Weights of a small segmentation model: arch unet.
Rows from block 8 of a small segmentation model, named by matrix and row number. Each number is 128 + 32 x the weight over its row's rms, rounded and kept within 0 to 255. All counts start at 0. Numbers have three digits each.
After each channel's rows are labels from the 100 images, of 14848, where the channel reaches its highest value: "responds to" is what is common among them. Only what is clearly more common there than usual is listed. The data: simulated telescope pictures of galaxies.
# conv: 3x3 conv (model.enc.2.2.conv.weight, 128x128x3x3, each kernel summed), inputs 0-127

conv.3:117067146142140159162108111132172141117119154139111094093074146148108090102159129117197177115121166146165101131086159128113093136085098141165063086103086116057128123154073132126207130113106107153107171106114147185107063141032125151141123151147092224149124112124227086107122127138126101116101144141124109160109100163125122111114106118069133119101103160124095156106137146162087160125108
responds to: noisy; irregular; barred spiral

conv.34:065132123177095138139138137136142127122119170170133144125064124180143176194097146107151144100106142105163138131215125145130172129101150103103110129116115167099188135135129087094149196112076094128075154108100114130112143114103171041140145060109061172117067158104161117110151162163092123139112118106106184185066115146135147123116159130082090088109099121075113126124126126081124113077086
responds to: noisy; two-armed spiral

conv.98:128131079180148117068106100173144082138080156145139128172092117142139141127153101114129130164172132114073150164081072139128138116101050115130123147067135118118141102152189145154131065119155105181067174190149134134131107130093160178128193134151127170072111123151081084134153059140116155149137132126091147143144089190124176180099092132088115051130122159133134132096131086156150104152082
responds to: bright star with spikes

conv.43:151155147136121115145105194124082130095156124131112159080066113085164106087107121110139093123090118027131106087145085117144095149177161223171114160111157136186151162070077149132135143079144159138093055132120113058110155115104168140138110135107114175159168147110150072163093155121101143084168117076134118106152099099121134127089109122141132141175149081103175131135134102151119075168137
responds to: noisy; bright star with spikes; edge-on disc

conv.10:128169149155117196126135141093083135138155078093172165152167163079099180086152195106104064134171166140107122118125148133121143148148126121106077082072103106164155158180118150132127049170175124135019136142163146163100134108124122137125129078100154120131116161144111132181104088058174140116129149145150096166190114145120163124122142146158108144122059131141121142121116155085155148172179
responds to: bright star with spikes; merging pair

conv.24:090130154094132169115157237113153197098140191136147111108106115150128096110142110140149131121106166128105153168108134154062118133130081153142157160154125165051137092144051122131059144090190142118117136112098080160096162139133112122202145133085131089104137148123107105137131154133123143120193097141144114108110096122088155108061138052167114087123124225158113119138143128150132160120139
responds to: noisy; bright star with spikes; barred spiral; winding: anticlockwise outward

conv.115:134154166133161200194061117118176111127143120116138069108107206100102120118059144125168103138132165141153152127152145089134125143176115160124085103110060107133117161108143077118160138181119140111114091185106145138142134124168161111093135118131159114187123132116160119136122068148068165142154096151086119109138109119110088118084201141162165194197183072167140130106107103159147080149125
responds to: noisy; merging pair; bright star with spikes

conv.93:187182152142106167183115130141088118124133147102161112116164056150147076131176149092144129125093148111158140131102122096164133116182175125117152097114126117067110125130058094098172127135126137108152179101100143133113055133179111104097204133097107179140098171144113129136121072160103145106105117188104087127231138178153109103118122145114089171121132095096133133117119130042165101102096
responds to: bright star with spikes; noisy; irregular; barred spiral

conv.32:111134179153140083176079038150130141113128189115143155099090164195148130090168135088088193132061124172073184166099113076128095123118149166185148082141119146110104097101169110118141141077122129083133084084153144088131147128138137144104103167123066109124150120148151112175148120167150085132103143092127150120101151131105118090058116112063183150101086101153121078113134117117108135110091
responds to: noisy; bright star with spikes; merging pair; barred spiral

conv.45:146171115149090137136125165066084125121140075173116088089125128139204128145213105188138097132121087141106092178137133099070109141088159106095135100172084139106176123084051141129123092088121162105045090095103095113084097107147144120127177135093159100131139122100155117151109116127157146120064143140118083114089154104161113181076136122113184075119089098162158112142119118078115140162117
responds to: noisy; merging pair

conv.6:127224181154134112123155118129139164137143124092161151151162098125144171083147176129075167154113022125091144146147141071132118141113104135136096154100117160163148130141115065140137111141073141125086121128113114115137092036157101080198152148134077144109138149176086077113126084127127165152144120086116134137193113121152084122118107143048150090095124124160107135123185159123078164136158
responds to: noisy; merging pair; round elliptical

conv.54:121171129167161124158091130082145131127128129132107128097155121087118109134161138139087147098105158094119150118120036097156129104112162104109089137113130047166129123117191137113122172162100125069080126178086131140114106099157109183070097157078139122175107122139073100118171153170094115132125160147135130080122185135103129170125170148141116100145072066060187135104109051078110139118063
responds to: bright star with spikes; noisy; winding: anticlockwise outward; merging pair

conv.23:143112112112150080159132159126134103099133088108158075143120206165075053178136147112118116116119174132099125112171104111094126146158070113084116146103087182103115110140142174120144162139089129151085092207139114202151093150101098190140123172141065157141102128083109140099150139121127173103192165178076143117098048080161120134113116115118135128140172098125163184114092158134156100137139
responds to: bright star with spikes; noisy; irregular

conv.53:124173153104145106134168166151093170137208089129137100150143132087159186200158152102154168126142090112172107126117143124202190194116142117144112101110163136148107132165095107126156082178099131120149140140066108168100152047107184106127162108121108134148147133121103160131095113076147152138094119140171114114156166146128141080100185122150150084139180134123152058113151121048101182153136
responds to: noisy; bright star with spikes; merging pair; lensed arc

conv.38:093142132126097085145133070167152137150110186093122126114077144184135055150161177175132207108083142085165123130135096094117114177133134113117102200144163109113087152145111141140114128134148193182117144098135064143170113195062109154135110154092147111108153132124194080070152170096118140132146096091144118143113121103183113162152121111083162080110104141044138127152118101138113117101107
responds to: noisy; irregular

conv.88:122116103132133120099180148153126116084102175149085132150144091145079153078074114148144145105129124145138200131162167152161116165092151149115120174095134132159129079116158152166081107139164107171123088113168125133110080198141063074080138160123127058204121125133100065124080112113105096154130107146074214135101103179109154184098138133158128104081087151157121112175120126138158167118161
responds to: bright star with spikes; merging pair; barred spiral

conv.12:154137128168144113084124088209134150066134127114153106077127147114181100128093171069102087194085155091159184097123124101117131162114169126096136086142163121062146131152104138165131141111096146139127108178130103152104187115143079156150165106126069205121176139084115130127094112146075117186186139170082172105064127129107145174161127119145109106100118088121150094143136079112129146159178
responds to: bright star with spikes; noisy; tilted; winding: clockwise outward

conv.30:146156102112112154108161156161159069142147129145082162131168111086177087132154049081137169160128132110085164185135148099057140169047096150171123177097095097164121093148132161211148168073126141162079110111168124135137105139165103149121183064204135121117126148108106087100123116119120121147134107128076154101145086146132117133127095135110170180152134159109113093113139116099134175163173
responds to: bright star with spikes; star cluster; merging pair

conv.31:103127130133144147101113153139123104070058161084124153088134108157132079151072090128119111156150121142130105113113176119082103131095144105107124147131158104151190113099091072174155117101126132088115064147071139129142155179126150175099137110145132078128171094149153114120113133153083090095128108104180108105126079132130140122148235135146162186139082079110189193124128042183090116135154
responds to: bright star with spikes; noisy; merging pair; barred spiral

conv.109:144121145107090055136087121116093151156181105153093067132153139093107136136065132110106137162160104125190098104125098118105135124063138109116190101107126169151055170125072112103172151196096115131142162096163191185144164086111172162117126105117147134166091170084145133136113102132140157093055161141112143123170148090127091122181119130109104062193106127107140148158162138123122128063120
responds to: noisy; round elliptical; flattened elliptical